Weights of a small sound classifier.
Data: trained on phrases spoken by 400 fixed synthetic voices, 39062 training examples, 24.9 epochs.
Rows from block 6, named by matrix and row number. Each number is 500 + 40 x the weight over its row's rms, rounded and kept within 0 to 999. All counts start at 0. Numbers have three digits each. After the name is the row's rms in percent of the matrix's.
# c30: last pointwise conv (model.blocks.6.c3.0.weight, 128x128x1), inputs 0-127
c30.6 084:498441531509492538464493492470518535473497474406499533577532614472530508421468536495451450486463450467473487541471534442457481491526525565473552524495444572470491489492497436487531497477515552494505490563493553505472580499535481450481531556519438524539495496427461626503507526453482544470508485459480499510502529492492490505525506521475509436567535420536535530528447574539559481456424
c30.8 103:573475508602504544503579440450512485462459474467466490520463532475559469477475482562506554553509536564516434499562479466521546524499460483487498498539468499526565472477495457524412479522520524457493464526534516460440558540498503449511460460457493445492519541446503499567497505477557495481503479513421439588528551551490442485512582476481386475465483546419506495487479568513537505515526
c30.9 111:495487456494452495474519512586568571497546528514597445524503504469501452487535478432455518493514514468495504450500543571575459483499596428579435550461521552516436465475521554477505523490499481501510502513518489403517494459500507550469522540486501489501539456452499483494449527500577477473569576506529547485438500493542500480479401504528490496476468471398531498516499428498477508481580
c30.10 102:498477543525483472489523555470413434563513492494530519502464479513472509513527472556533483548470505438490508433491605602480445482537504554495508449506489576544508477502549462461452525456491429584514477487425450453518444499483516447546475485494502500513510446473530424474500504472454506537445463535493503526460555482566471511441553544556525510520433501585563507515471404531533517489478
c30.11 089:503523459496518472500435442431512489422489538542516515467574526506495532442442544492479576430434465564442540513496496486495414525497469510475499559517515559516579422426481499437484503440534545552451540427489519508506535563491524492519609523524568488467523430499481569514541477478520553542490532513490502497467496491613511469485440490488504477468536552519490522498486456550487505519475
c30.12 088:509520497489504427434454466498522439482535498442408510539426537530520515514457547536519570523599517566486551544486435474480540464514545433519444476488543441483458500518474443480436493491469524494575521494514404514511490471497464524520566515454501446491525447468506493519499503514598544511455563546491560496561595517548475447511500454469496496561536472484486474526528473498520492580485
c30.13 109:476425513471508495546465583481485505490587429492483495499552503404515468471515505485454504483542427435497486499597538489499507563583498506536543515490559493538396543473470527474528518482481477485463439603572550484473402501551540484548515476479446470480451503543442512472480461518504513516509573516583522473503551472490520485495517502502484516552480468484519539533536537456449546515439
c30.14 108:494543537573474472426559482483472482526422494597518500522540509469457509521483521551425395519519482475489469556483471476475464526532476566441502525505497516491459564492501482449521533541472480532503513473489452567504526483488527472549481482520567550509577523477464499454549489504471467461554402422472479421547397475546553502503488531528592482477499530490485562547508467501536464514446
c30.17 110:496616515496484474503476509525462441481475482529518567508489475541489551507449519465544483455488507415494448479435460431496506481500592589512501491491478523508471507474483508476468517594561546497504488462540538500494573436500527529473453472498508514501540442550540491562493479548487512424480497491521468607528534492510539471499657481525500487513464486485467492548513542474563434479443
c30.18 104:530509545505569515472466493460443530489468514453490485563466638445511485584459502526544520459575503558498486452508490502518522465555487484513451486468518493539447505467517406567511533473519562554483497562436479463466516443470476466505519583480490514428515492439490531524503506513513465530492545518506483537456483474560423490532405436458481505477513555526522524465508449571518475553568
c30.19 117:473470499550502464465498542529422487516536509572459428489555470448537532502496541481470549508479463448487554513520493566456463579500516470499444604466507542532457479521479461484498528435483427462509493548599582582476415461524473546529487543503472475490514464437505442484510498531598598486506490516527510482491561464506492500515527496475496460560521470552489518527482587501526476512448
c30.20 096:459490510475488504486544544485512617580509405509534525458444451576423544464456464528485548610503516499505605466434509479535466535465461520468477485492511468528581523603485423482475499533502513524485512498477582499495596495535475473511502518520491525550516520508460465413461488495491525487480500477497543459479470439485459516544466483513519532520477503533528534502442489557539531469442
c30.22 092:442523493463480496529528435517516487482503515522468521515519507499510558440475542459503441525501480539468502452547523479532562462475499501494470477548544454462547482506438510499455502438507524551454502539498554476542469465486494540459569434489485482496501502504438567531493480462551518461488502455490591457542442454522630606485400502601490515524544467590517494475518456541510532569449
c30.23 105:453482488540483449500511487553454421520582431508488497499421560459523504508488576486554461532474490499467504446567545446466505529554457518506502431493568491424542510491456528471434490524489564510465523500574472427468419473516491514522503534571471501513448524452502485465586470461485516534555471540462523545483471432446508434488545459478564559499470516494471501493527539601466500517487
c30.25 099:494460485472458461539474513490583545514466513462508515535508519522555558477492549518622482454533515486485579564468425451555484454481499489489505482528553523574530440511466562461478529505472491477449496485493469471496418470476445492430529525511529455519492526502435510523539489516577481507472493483587495543547483553457451547495481525474516521559505492487522490496636447423548467536441
c30.27 096:434453473492520527537505474526416458570514546515567477463506499517524504582513461472488489488552525486496459459539503544493544521510519477442469441554513504401495495558484516520538514413461452504462572448416501471573378468524513524467582505544490532486499481498485524478543452403494489515544532477474529432515530491572522469453395509489540476484523527533486500528491547544503502470498
c30.29 109:465529493518520458547502527528514498475473458497508514445520557483437486478548452605453519504468490519465496487520398489410517520508524536460569499493465493443560494505533520511498476518470546504535545432541531529483483644521524547497444522584462571442487527509500505501532514520471474529529488511442421482436450456465450517494424527458461463478511561500528596484474472518447515471547
c30.30 103:544631493501501470495530478507455464453519433498528549454509489485499470536484489521518478454487484447500481510442458431520488470504522447520509541511488486509475529453486532460487507602458525467542461582428560461511532564446494555529498464429537494547527491518556580533490494473487450507489549566501500515530572507547526517510423462531490529484482528502454545506510485382388548462488
c30.31 107:641479512408524501515504433482554490490518444494467465508596473484492449469603494493493574461474450515535495442529643564515509538481490576514506491560455446513511500467451528522467495538488472479528477542512551438470548448512482450485520532527463521487509513486480481493571473510489487522490468477493480491542467504498488515523605492446480541557479541465485479532495433474499494438489
c30.32 117:446385476522469528505409487509471513426543442515487556479485515488499432457511506515532510530541582569527508481520515498497472512545545519465552594489549534505478485532482459468537534521474524485499504518574581523507493566502599432576551504479496499498524473489517542529507469455547547508524466499531456486483508470443482456484471435499620522386491536481532526517455499545510515469509
c30.33 101:485592465473510537480508512467480454457392461499486586523527511489502502648464504541514477531470467427538552450497515494534474527511556486504525542480477484559551538489484471451456518544495541477525486510406478483510451474530507520538518471471523461580520528457528491422523486434445482466491585471530482590572505465518578514493508493493491476449537548485531523533482458429494484463477
c30.34 104:499452504459578516430575498478506547605430529490496475492507479460540517494558455517465496462554523514525434465496507486484500461506483501458581458531450506485614487514504485432486521522526565452444470521459477476474531450536497540556528435454567475461556444486492514483454534534495522446525492468460456504451519589473442516547588511576480534505506494511533528512501549525440461558537
c30.35 106:498524480530498511453553412506526562508429501572520480450510493521555629453471481592492483579531463511501484483528488427515457433540481459534532416508486443505530550419511522526523512486511509500530488501568532574451471524509502456546521476494503546453458503478503513533487464486451429491442470522491496523502466453490450545494469471481476534569454598479501569516490450524544427501479
c30.36 102:541543451607503546500510450606464483534417545428467501503473503595518548456481514505579567522435513427504518521517492498524524467498530493518431458501520476544533452510524450528482528479529522469564480526432475454475493438502529505536525529453498483481481496498528404478550523533527464537525418550482445490582488521532450496497548448564453500493472465447525524490437511481484529464455
c30.37 091:505555483493428466466561471527518601563544492476536504511508487531514473404498507475421428513480472435503486526454525444432451559565497476485488512529513533517438548503497446499507489542511493555624495508461471539559517459477528540523507448549503512452452437575500534476527433545441517478539514466513458511526550479496459539509517540421564482493483522473529560444487527502431463477499
c30.39 101:488502556444519538536497539579469440453508531434510509561509557475490529572536475595462511591447540584456514486499469589475524548501414433486460435514477500605510453560517576492457536504500476464456535505518502535495527445536487518508489454488467491510431487434508501512529521525508530487464457507521555495534509494551443473518456497484474495450474459525464568490508587476494457532530
c30.40 098:462528408495485576536469518536498480455456536486418541541473506490587437483529468552486477469483495526514432574532394414496498498461475527505473454506471500537508507469487525580513483477566449528471492538521540456456590562538471529480570515524472521496477536514491479514533513484497526525511549458464530529560493566473577463496518471477496462550497446489477458536476411429525557505437
c30.41 105:477513531481496447458385465468477514500478550489454447490478570480516511571525483419517532511544448448545465459482507587492488496559434526465513506502464513488468514536520488544477483600480529544573456521526491514466459522509496534503543577514584493470497571453436488464513495475455526538567490422506445470462492434557570519498543507574545491525482495566428475533531531530504452497493
c30.42 088:472451521492500462491545499530503477448563475573551475493445505484453522464415541568475529483573478506483473448540541413548440471437583549517470448513524534454525489518526583430551542459446475482453506517455457481498507521463659474505498501494495520511466466465454532452506482502562562525549536512484517568496551523503472532500475515453507455533509504497497445547564514518484491450499
c30.43 089:511494473439531511484529497469475533422579527547521435530449521526412517479476535469469591508451465508504521488504560465509554439470513558528523503472450514508535569475580424505531494523515574498592453465589498543524444527477523472492503512464498564446514532577484491440417504483494465525551484481470495557498387445481509514475448506476499536480483544476448457548507533471500514485475
c30.46 105:488502482565449467469499586471521524518547451506515481532492500505499467534474557495476574523612513487435493494485467444542466496458594444476471468501539565465459509467539502479469520469469532478486554423543502454534539549507506489467479464483431464571508519536534507548454482491453524422526520500489555543505449487530492460500454530418587489526497508520537481517530361548527473529445
c30.47 087:469481452480547483437463511486492438483500478605521476554512516520481605482517485475547525472510419534504547500517421503445529537497507413500568544476477497449480489534506610483472473488503496524533477474476454518487529585492497493501495543567438487490612450471438512497452494446501529578455471502446467509472510536498495431536501475494472511471469437568481576537461542477460451508468
c30.48 093:533533628537506506529447423515500465462508492587470440522435574649521484481490499484520466508570514471459493448485469531469524473435549477601514559414515531558474544471517448533476524538521471527458471479499486532564474491499523485490540480447412432488568478516476471488481528510468539509490503494542463548514561509539502506468449506477507468511513502440450482465536507508490514472509
c30.49 112:464489516447550468523492469494448473521504393556480577453485534458542475515540452407543417506492532550573518503500451556510532487509441548451520437603456403540521459557489527497528492475463511522529529494562544533442500475507472562465528492556498538437457520522472518497498536445497464533524493463454505489488463465523501458488532495503499604526474528520511470504442527539491524426562
c30.50 056:436519522506502454529497478510520466482409532520468503474468608508528495445497484479465492441522497421465474475478478468474461494520602503473565551503545542428498496508450573404512477495523558438516468608562528433494515551487512534531442475543556470538511520417470512514527444528530398513537493529470494476501495430449491507461514536556526452504479453539493471513506477484455477454499
c30.51 101:466503588496493466459592497552577511580525441435506506497523476532534510544458489563493569430553457506477456477490524501428412564547449447531442487547546516507554512518506492557464489475420476497459594471540509488470483506535489491539547507486455568505450470427472521478512520490475480499512496497496537489487572427468485475541417439469544467510529569440495484508494522516514485534525
c30.52 116:557579468487451514524587489569453467502514529462461495490570430460535495416495528468437467506528448515427576510447501487509557505535507462484487472499495518569445485547499495485379491573470495534520559481433553566480534491525525539449505479595564556529481538515470520547490528399486516505488504478446463530479526472472519549499489479482542491523533483503533516500454519536417518502525
c30.53 096:478445469526497476543453458487438509431562575510504471548447437453452507488498507619651530572519529490493556471489595500507491537537495436519469510493490536496526477576519414455583517485506452495473461500492499503522480468489437467501450492475483544504484470456485523427482541544554510523540484519505512489487458462556458468491441504515524541548508451429506546512547500495478510545500
c30.54 110:550541491486497518473597537516492453462508536499515483434469493471540512514481521478469493513492456489476450480516610456480484501444524522556458522504500529489510494448448512512582540439482540443443471447609481584500479504522534446537603504391516536451501464547507503550535479502531473436447508522633537506471500549510471566483493536492495458437509520443489487481508482497499531474490
c30.55 113:429524469467506597440467638422433524489484488585488496520579542518538564503488466494486516444480500395551476535519491575493530555545494563555493497463540475485469458470529514494440494471543493497552458551578474555505446518503540553486453499507539441526480479460467434461467454500547480533455488477477519509516518486495514538534456478515491489497502561542490523514469508480525426557496
c30.56 096:495497546482490445448481509512455521551421508500470526461467432483487490484435510490551472578542575564540472464573478563550531480434573537499535565469524445491508498520537526452504492471553513441444473502490496449520503475479595505453537518513496493533458547562559487487433503502412440516436479540472494523600471507475492510500482445557499526472491445492589487526420500488549483486521
c30.57 117:593478537489514498459448558464497495484433471511535528596503563462485461426510566502508432460489518537455455533430504540513506497491520580529514432528507516448591528451538560516475494543464480450480529481511408428480524532506486581445560476521532482491534462570476493499505502523464566522476451534538534556502528531446568466530559489534505488547487492504439466534543470449516519529464
c30.58 086:473405538520514461494522483514501509545464490513548488570463516499520459532477528504430576552483526510471557508501483464484499514444530435470434603511577549469461504490451498526534492537526465465460484523540511510503568609472568424517511454574502415530487476476483626465491439528529555503527492477564480465486557477478500443498482491482461501444511542476570456510473511486533511541505
c30.59 090:477477498521554448464451514491487511506451526509484495447442602523453475489478586511543489480481470503464467513538530453519536492489571478548572579421505487442457536456524415544583508511523482497532552487407539530503539477492508454534505581502556496484541466507528497508441570512508440484485428470534494480481549479523594512462502472436503509504556552403489509532513553486477450536507
c30.60 085:429488497499530527477484494457613511491472413436472542489448474522502525578488443489515523498502505493489497495520512515510530507421510564555519448455505542483466563479557667433514482482567525473487494437475516500504508473504458525484432541480533482525498545458469511488484559541522504465564472478488466434455478472501467485510621516514476515484518484488462476487546492478615487532480
c30.61 115:654512481551448487490528455477528609493526514499479449466496499528496556484501479460445495447487532501489527483486411470541498561497483524465487432489469542471531517457506442501543486484598500488523509530487495455547498451458523530525500535486471504496538499506609470532483490505517455479522491476463549488531434566472510498489566467469662516532485528468499442461531479519521498527438
c30.62 095:511493480463417568621417502562511511418450489482488479562499478538499483568498516435508530510482407501540507469455521446485472519505513516429498534583472461543517467570469428551500497548509523497558452515545438512483489596493431478489428498517544542517543498521400509497536489532509479511502528551551528467469460499484468550479440562483520469546458452487477534503499488516526503476490
c30.63 111:429549526489514449494503467515496473560531489475540486495499492450395526493494474525464553543446510438505453499529435588470548482613522480450496504521425452454537522550507458516531515600486432551587470532450584478551430418512485506525491513481460479508550500481539459522480512470496513471512581506441452524512486495536429526493548534503463503446497498552506574505502476475466500490495
c30.64 110:475439500521485481474631491506473481468482513520541511616486536542481447488504539539510535517479522513493460497480535469473525487491523494506459455522595495518523464563485506487500509438390551439447468510462504486482520562541464500495472538428514454537583488511477497460487494497519681540501609458487459524494453482449502476515487514498544494472485464501530492462528505538496492466538
c30.65 102:441522489498453540472517581460534555465467453522510483557500527417539459575580509450551476508415506498516588473522496496513516503460436447444541518480477458458456473529477482492491525529560467474491472520473464460498465557512495460522408499502454506490548558502500514497512484473486494567559390491501528451485518487578502458520532477518522468521516561436443516525540583473567466421523
c30.66 088:537504479471455467549494535459505540606443455486467516503496466700593524500497496540514509537487494518507479541464513450502463562426554564516448522488541467569512476550497437504428491461430501505506472529496530512507535535475462562502511472471537510495469479472511510504484467496517493520502486541446497466569466449499551464540434512474418515543490456516505517443562535459472500498515
c30.67 088:495466479493458512535473503509494562438587463422491508511535493493473518536487463543490517445511475558471536526550500462447521475538520482519527470427572518449514554412490497487506489483484559502536457499525459541518463479567529492580455428519463536496452527467522575466455465495433464466448493514534480508567540554547496459616434477450522466449441455501512488607468462513522492546496
c30.68 095:520535497463553606548506509498474473517520514490545512507480418503481499484505534400503475440538496485497468504519478471512477485522541564473448480506475469517473516529527557526452530520522485421597490501579542453505586459490498431532504499470450487574535522445508469481492451487456454417492566460445499514573460516579505504537430510574516467513507547545510486547437438458507518440556
c30.69 107:472495523501485498444543468528461565474638518478489442477525565491512489466531514562500460489595517520496505502450436517526546450484492440532443422540490517499543497485563608498461496505443465485470517490399482452502526465488486572510620519504538454510480435487570485443481559480524544509503449476584497501501469560466560507480489533528504492550493462521524496504555518501506502516497
c30.70 057:442470560476460487542480481435507476511471581477494495548511470554520553486480532543510508475459442429553521476570524524412524509510517505560553518442521521523528456558487549427465518483506473495497528460433505464527440514397517495499442530571552500482494533384494517453537447523439488499467482510527505462495451453501465509485517486516525475449535439606565447468513441521480493561493
c30.71 102:517476467531593494486417492507521502509497517520489491453489481528491453494476522487556506452513571522491514527461544424559459489463485489455538506494495500452573530449515498555405489491562489500490462468638552519478516648461485486483474480527481536480555572475503444527457413546550532481466489496433500500441484486468480503497517503517568469523503496510501533471494472618532494524481
c30.72 110:530557475540471474528483512524495501494483464458548531542495491381469530585457399457474573499596484530442511527515524501437515481465468463489508466529506533478513445570450499455551530544428469524533510553539466525530496512494479542494571471463491420470461530520495518589502558513535410483490477538564435508493453441545467458476503533459503483471492455553468554472537461468513493538474
c30.73 095:461527560532486488476435506525423520548470475463464484414484476543514499543505493562550562460559520574461506454480512565529488448500516519490495523469509466575498565480559470541557500459513501499470487413380532479520469475536514443520469585475592445457453457556503437493520530484511553548522494496519444523452478586537491587483486497507499507460506552481497537531515535462487466525478
c30.74 087:525534480437481480488474498494452454394460515576476493467507495487551525566507518504508456509560476504497517493451434518477496477548448499413543513488498466535521477549460459557557510561494492515470476518459605521436458441539486459508535518478536563498554466483455525506489432585485484481481508522493508453485550513540524430480456516574409447490585463518459521578535568532503513496555
c30.76 087:505506489561465492482434483527543546544530514487475595567531459452472550463463484543429485502408445541480453512509496565514455460555530521500514591458473544472465486520470454462547524492454476556525535459436519524543558525499497561532523471483547519447473526452461460509520484423400517482497567492524511466492495514553572535485474520451493519480449594438469511505546472442504550466499
c30.77 099:533487469455492486566492558514481480514509483509511506474508483638470501472540478490473478516474415524500445486522431447450590532492532484451631465495433450549510499462491540468469485480543553501475483534480590486507467522533508542471521526477493484521539529502486504499519465537568500534501499448474591516419520481465486460424529483517559442472530558504478465472528603548557529498506
c30.78 124:471520495471472492448528488448488427519507525512467541486489471482530517496531561488463468520469472473476482473509535454460440477499507674536479508517462562505498526496456589489608527439498496495529478470466464458483442477504517515475519529576509523435553505493461494529477571473470491489513591464493498475482566480535454503566602494524391515548539418559482495513493502495503500535502
c30.79 106:522446543483539555455475503510488486552457467545450505502511546446462525490526493537459491530507510453552548450513504590509549604539487484500472562469501478480440515505459529531503487459569500521401481484513410513504538558526548434575413507476474476540498438596516538469524532492531466496503459493478410532465524473462576523541534481481496515542476470418509529452488513467485575473535
c30.80 105:482485513534454430532525586423500519501492545495492473527485489455611548541501513480555497534551583598572579522501591477483460485469465493531476477537476450588517491482545460508484513459446460421532509476519518563477432426473555470521515499498524527507487456509435503539504467525499568459543522486479499554532559475454492449451511491498513511456463514569495522546449556501465468496473
c30.81 106:522544440524458472483513494522549528570482471483375470451491504512469491475509553525573584527562427425560475510490491470480475515597557574515562497471483571530486520533473524509552511563523501474388529490495443520495549439516462430469484530460474502505516506533514476492519457496499562445475564532524498503474508460521474539500437565545474411477495527492494461513466551542530490510474
c30.83 094:456446598509445522600471477491467549492531498463604514495516493505428540497467542504519456464544512495458479481519530554565500451514481502541526542511512510509568492483511522459420525486459519520554442469500497527493429437529605460594441432504477537509472504505488502523464501496423466492497478505448469535526466482478548520452503461502522532535494427585462547550532443461533489562472
c30.84 107:470504478464528571506475515462475471485478434499442504516515466471523463532514529500502527475540567507531472459498542464516504515486505469492489581518503450544521497510472468523457501484515480471590496505451494460545552661483535617478512487494687475421511504533471521436473462514430502518479471434489500510499512521476537580521534485483512494449500537443499504496487531501494531547513
c30.85 077:524460476470496555413498616487502467448478561520557431506447517449457517536598507521400568577471493482497547546491477450468488554511459523453548454465550445538519450522468496448544530492500481513489498513473446463543485421538468500500501512468394511494478527489472508522469483539456428531541476529532488522480536488485491552524600486430453485532503527523478537527506492460474548481505
c30.86 094:510520516539412459533468478462430447557519442528483496509510450441507457458547515491477443423457553498483446463514490486441482488452453544469519453485503476487551503522496545495538484517542503546531445549525446467471497505479486520439439593545478603502596526438514479534531600455503484623508549504524493453457517477537472491530454504452496505562496493524459513476526444526476483492537
c30.87 100:564547535510514536524514450484495450466490476426533592510463576494441529560444456523484590569511472534446557447564459487434528552449545484530445467515479487495474464538550526505478508466455471486510533538454516500466498558450548512498527489519449469511429505415512546465535460511526493538492533557510469448494548529512478547478436521474446500445530452561575457487486444507534500578525
c30.88 091:468467450506651600403493514492474467488472451446577523476471519491517443510550507500514501496486430421455467483519523488509538465526439491543495432438533505446548484482526502503520482540527538495470483519504479464512440498548487534566514462465410524521504460550499513490468611553565509506557455491523479470492515464475546457524509521432463530544507513463470533469520510472510561434488
c30.89 105:540455490441486479461549537521513521520568485495482533512460501529515527450546511505498474440470579539477462514509445495527534450502470439480484508585513478553500548431496559525506519507454488515472507366427485512473485520531538443489495506527484387488512498504496461470499596552577521522477476493502422468535423544478467568508454550502606503496540493513484554511553455516539534511442
c30.90 111:516516534498528539503578557510518479415499537545509484543548492541499549529363554507421599441504485473501474535460509481518461551491498526575454459482519483502478462532522509507431541486470467483460486494493489533506547485527470467540480521487477467511523430472475496522458471561525500507478416490482607488461469489505446498566630478538511515526506489484458542445508580517547476515443
c30.91 064:516462548559506435503439443437492586548460458478440510478504468475501487466490537521496508466473516500500506497501491466490526466526554504473602562443454533423465465494495457495473492447705475529503464521495472536496506486472473527482478502562526537524511538462518512473464517522470479517460428508575528504444541471539489439482535460536502520508524476480493483471538426502463535429561
c30.92 096:577489483511481508483492462543466494421464508544504533499451532570547518433461457459502510558495475471544503460522507516500472567555482641526529513470528525524480472438466516452514508458492622461540515506512492513508523462452495469513471427480424473519503525396547454461561486551478532471514535487460471477553488445543494494556479484486598478486471505475577481527509494499443476454562
c30.93 097:492507474627399458592507580565566484477534528517522451454512482486510515523558522482414454511567513511539494479536461572460520485543545445531500496466464469511469478464516482528540499426511516528531499523519505533489518427530489518529493549452518444480544508498454431488516535480500518493547523524413473523482450509473508457474534544487474560498405477439460457501472558465413512472470
c30.95 106:451516480490543555502492446512503504410541475568508461516568504556481487539502457615540438513455432491493480507499515508489576502525543395468489481478501490503492560532527450524515465545484465531498494518634595550468475540484467523476436514547469455441496514481458536499518508499547498481474499467509529561460473554464514457464482507472538439553495489482501466538573403494481464508554
c30.96 113:493478488446518530502543445535484512499501445515469593529428492533485539513473513434538533429534566554531503499548489489552473617436532530497485443560474438578514499470510496463502518435494483458474500462473438451527476525527493524474540472522508514442465466512479473509506496487495476495513525571465482463535482485586461493485486534496516517619526488400497416445595528493520502572479
c30.97 109:422526532513500482464493469514447462479508462474467489543507517486598489520540492579531476507461501463475522512484509531455515509516498583469530479489394516477462553468528533495465485488505583579554452555484545539499562497454498502482459491540579634497497525473527501514518505512433502499487470444494582533510439473503499469505471494494386525455431510554543560559451476535525449530483
c30.98 083:465502447545520517480506552507465458538459564483525467580549653477516498510421520559550527447524478515495519476509551485506503474479461509557483462430551520547491479501471517487481522424517463538497471471455541454516464521483484471535482584484522479492534498478440475503554407510522438543531492462483451408540495545540448450455485470448497501539461600443503503472544471488484511477559
c30.99 092:541496494422415566519509519466476517480489500503524478499451433493440457447518486518499489460514459493511560457484463465500521523492496453525556470480455481478528548461480458500504474627505492565493487523450570461443610514511458389510445461520507508518544480527570546461492639519506443515485480508484451514477509485518501596498498461529486519528548480479549543496486496571519539472534
c30.100 108:498479520467445457538521455502435409467523508502535448565516624480533535534511491468518501471501546480477439467566533581545479452495532497524529496478503478518494536484514530463454516491429479506458552509433526462541491475504534437540502534476519505481539484581523447471493503479558491538471472491505551503469502545553476554487447457531672468404553523492475482501534473516496506545468
c30.101 092:509546532495507438470475548558475512456492463599517491552448494532485531501434576539471545469542474497478518515470591445519473478460475593503426566519553546548502460578463499486507506499506522476475495486565501518491555401510442468505422480415452537492470464571462544485426502514472460494497429499542528459510498495513502540550501473475485481455533591485458473511474528479462535529549
c30.102 110:451442534533535525409425474516547444511522508557462513513564471516492458542555477523543527498641533497514525496478542488544472545550518515471460559464536512476476496450490472531491512467506514468447502476525508513460539543543506507457498447460492481498535523424539518505495476526495450467487493542505513486439516511416483394562544478530618529523542477513486475420527544453550550575498
c30.103 075:504485505451589476544458501450484552442462452489522532476532444506473570534568490460484462453493443401499545564506568527506522511555485540484447585457529487516515518569451513502473523517484570507491506568455502526534510480435490534540554479424601510501471463542532504526521484479474477513537477461570525500531467507486509532501465491444454444469552574534545459429445492559514457456484
c30.104 094:541494470492535477507526504510478451473468444448561492506511497491454616464520509430500445481602585531485421481462548501510457473424500531403556505572456468491460528488492502488499510479523472468516490501485467499457492567522529486534538487511488498483460494497499505451497563568576512559457555458565458535457530420537513480519501484461573518504528517485480493473474452532621470434497
c30.106 077:546527503512473517504510633573509530448481470489430473494603504584446505494497500515415500562514543494541505452504537455536495483504518574499437462538519529499490466425460519408536516470453570497484501428500566473474487527524483562545438510424497510489441540438525465529540470483489526489520495449493457506493537519492511494506504514463435519440443454478526442542492460558504467506567
c30.107 120:500509469565515503480610521420530573515539511469542507417518494488506542437458559532462517498471487468484477531458509548449479463537530492464488598518488534487439519474422545549518518537454467538511515510581475601476446540496487453474503485547415526494454511479486413504519454556471524474508516493495500530524499454469474423541473513450514447543490563486534425521525596524503517525504
c30.108 103:515552535522481461528521408497567506511475526553555519457546511544497476459456518544508473547466505425466495549549456513473493536568445483514521493488495510521480456536416501498546510488528489452491554518448481400508395449485501498458551484498492470534521515496446503455509444486423536486583520506490456507570512531552530520422530563492434494467493463534536570516488430506462579462422
c30.110 098:558495524493483470567468519551561458562544448492568503595474518448463488516473510511423517480437394454494522478443463437492455498542475498471507464530432550515503518497449458520585515513568499468553448565492470566458548499500540554533494488531494446493490472490546495560535469462469567417490509471484528504478519501497497463576491455526567544500503450541462555466504485516455578496475
c30.112 108:472472449470534515513442565442493434441510476561523410521508493488571448487529494503543491519530434470555538482555518511466506525528530496509506496464519415459524473503530511459457488579537548467436520487439556480529467475509452506542558444465536523506510501468461612426501466513512512504505551538439502502452632508592500456501497462460464516530476523422536539521531471511495501470541
c30.113 087:541546463481548524474449590420455504533505553470601536479488498539422507541437566470538400506560474513457517503471555513493453441468525464475518479475511505557467442465466476549522543483533490499459423490495456549474546503484523496489501473509544551509502518467508508529480440457544463431539536472487534498455521512521462491584444542520504597503501445476522484589508482455463474553554
c30.114 112:463595495394447508467562503583504521459479561508475626541477527503483523526533483539511527517423509437485464446427465500536437529507519487474495510535507460477563501560465473525475523514511499491476491513481499454514578529488507522530472518492525462468511486537498474491551522487470519533471424460517482537500564597551506549493610429533453559458475473429464505469525466475493486456462
c30.115 084:522502506549448484458464443536493525488540493489489470568499494501517519518492462495410498559519531511494509491523548504477508438448412500524505505487532498557469426467458525500539521513515450513447448509641506463461471525512397545493483476573501468470484534522439448594534490556493504524427507595461481474491448423482440557520515515534472520589455511462549501490549509447494496486466
c30.116 109:470541464431537546607484490485467549584486491491569488407480551497535505497442595514479479477503445476470519516536544487482526485588520434461547502463554472486456521504471541545519502581529460473583504487497415511511526504485500471445473495509435533478508511448505394556526486464493529452527477535521450524496550537512454544448401538432506516479467529526490480520483514505473458534485
c30.117 105:470491468551497439427504562604515509527528468517528471521455453523563453538496501503497495440574420467496473507487571480471529472438456479549509577500505469517439478545434614517472497454501445510529481502503485539466542580491588492538537456485479511527459436482478545565505551476588505541489478482560496513474508473476460509489451506455453479514495470413496538460532481527469542489554
c30.118 113:519465528499535528488484496452483514494513449481429531444501577419501448500504634553444543538509568540509497502459465521540508536419451539509468487534529539455529466555486603523501521511489465463466531487465505466512516453500546565489441474510643513470475475458528517482482470495516457518495430492500482507499517524550541544506443532501501438435545573478473491505509609512502505511496
c30.119 102:487518514555480590570477491487506477582445429497459484475539441466451498499495493557618542466515517488541461476462484539493515493469509513484498505514495466496463538502542465460540509492514492457493458551432507565497627498443507586522481391522468511498496499497570424471466537425473516501481539484522520476541448437531549456563485540528500465543500483522532425477521521457503557469464
c30.120 106:507477483575490483549530523479514496511494499458548462521508424473552501494450473481469524490516467436523385486554549543496513517488494511496566435488541461500583492500543489447501512443482485515473411518484494433510436435503538580489491502515498535486547488563466521492513474538518497542455553493499523530577458527481506472523479513477414483385539558581475577552440516469554509508418
c30.121 101:470511542548510474486567474453567527480485527450485467490498461494470572508543538422511498442461440470519543534524493456417559502510476527470537472471435557508486543553547461494526462551491535646471480542433468438503428423492508422561507521492527480530490529532493552447487516475503492492531517482482530460443548479495513526458480523498517533557467505603483523461555465559541464520525
c30.123 090:493470491486490465446510487483479466454542577506535580492515545537460427459486499458446546590596522557501571526501412449535502513527462613438488440535443482531568507475584455406515505462474554489516459526547508538483509491542513484538581528485471478516497576510509508508504445452475474517523511442442517501514472495477476458533523492533503528497534509546495519456456430522508433509497
c30.124 094:441443509438533510485584496554484509520476486526483481539474506412477520599503511528532473540438530497510481508459510529505492492549553507494506487512500540589467522503507466522549507533459439509456568447451555426472555556530553501432463511543466401540567474590429485438503533492425492487532485534445433438483491470488468481474540517509567531451506456494540474505548437502514523523479
c30.125 101:483439504485524453462503491491489450511570530423479542537494492555567489471470491536489481521521479554460512502570570425455419452474539546494495500523486501532462514463484559453468516451448537504410516501588581544427517524569526476539472536497481548436504458530464540516484546488492508547451502440540514485476493432419545498576550495504624531515512556525487510505489538507526477516496
c30.126 098:580455509479524492486447485512501529453545538504487488510487551484480602500516461454513499468495511480525498537450461563493531500553503494525560525433443555520553485493559511498474505545440451535505474502486502532471479508501441523523489558450505458481465475531437398460553494452590485492476450469620480576495491444513527491475500548464518463592495456455494446509605579495501473498546
c30.127 086:584453569511468535487574499465461548503426500512494502537490522538544498510508508555499537387547482502494520544498491534478469478430525583546424577464528478560485469458483478482492532510441475467587444454528450484509515490477443483578486503478480488513508495536493428521502474504471500522611396535422410511539490470498544500476484484553433482503502536496480497545478471514489520445494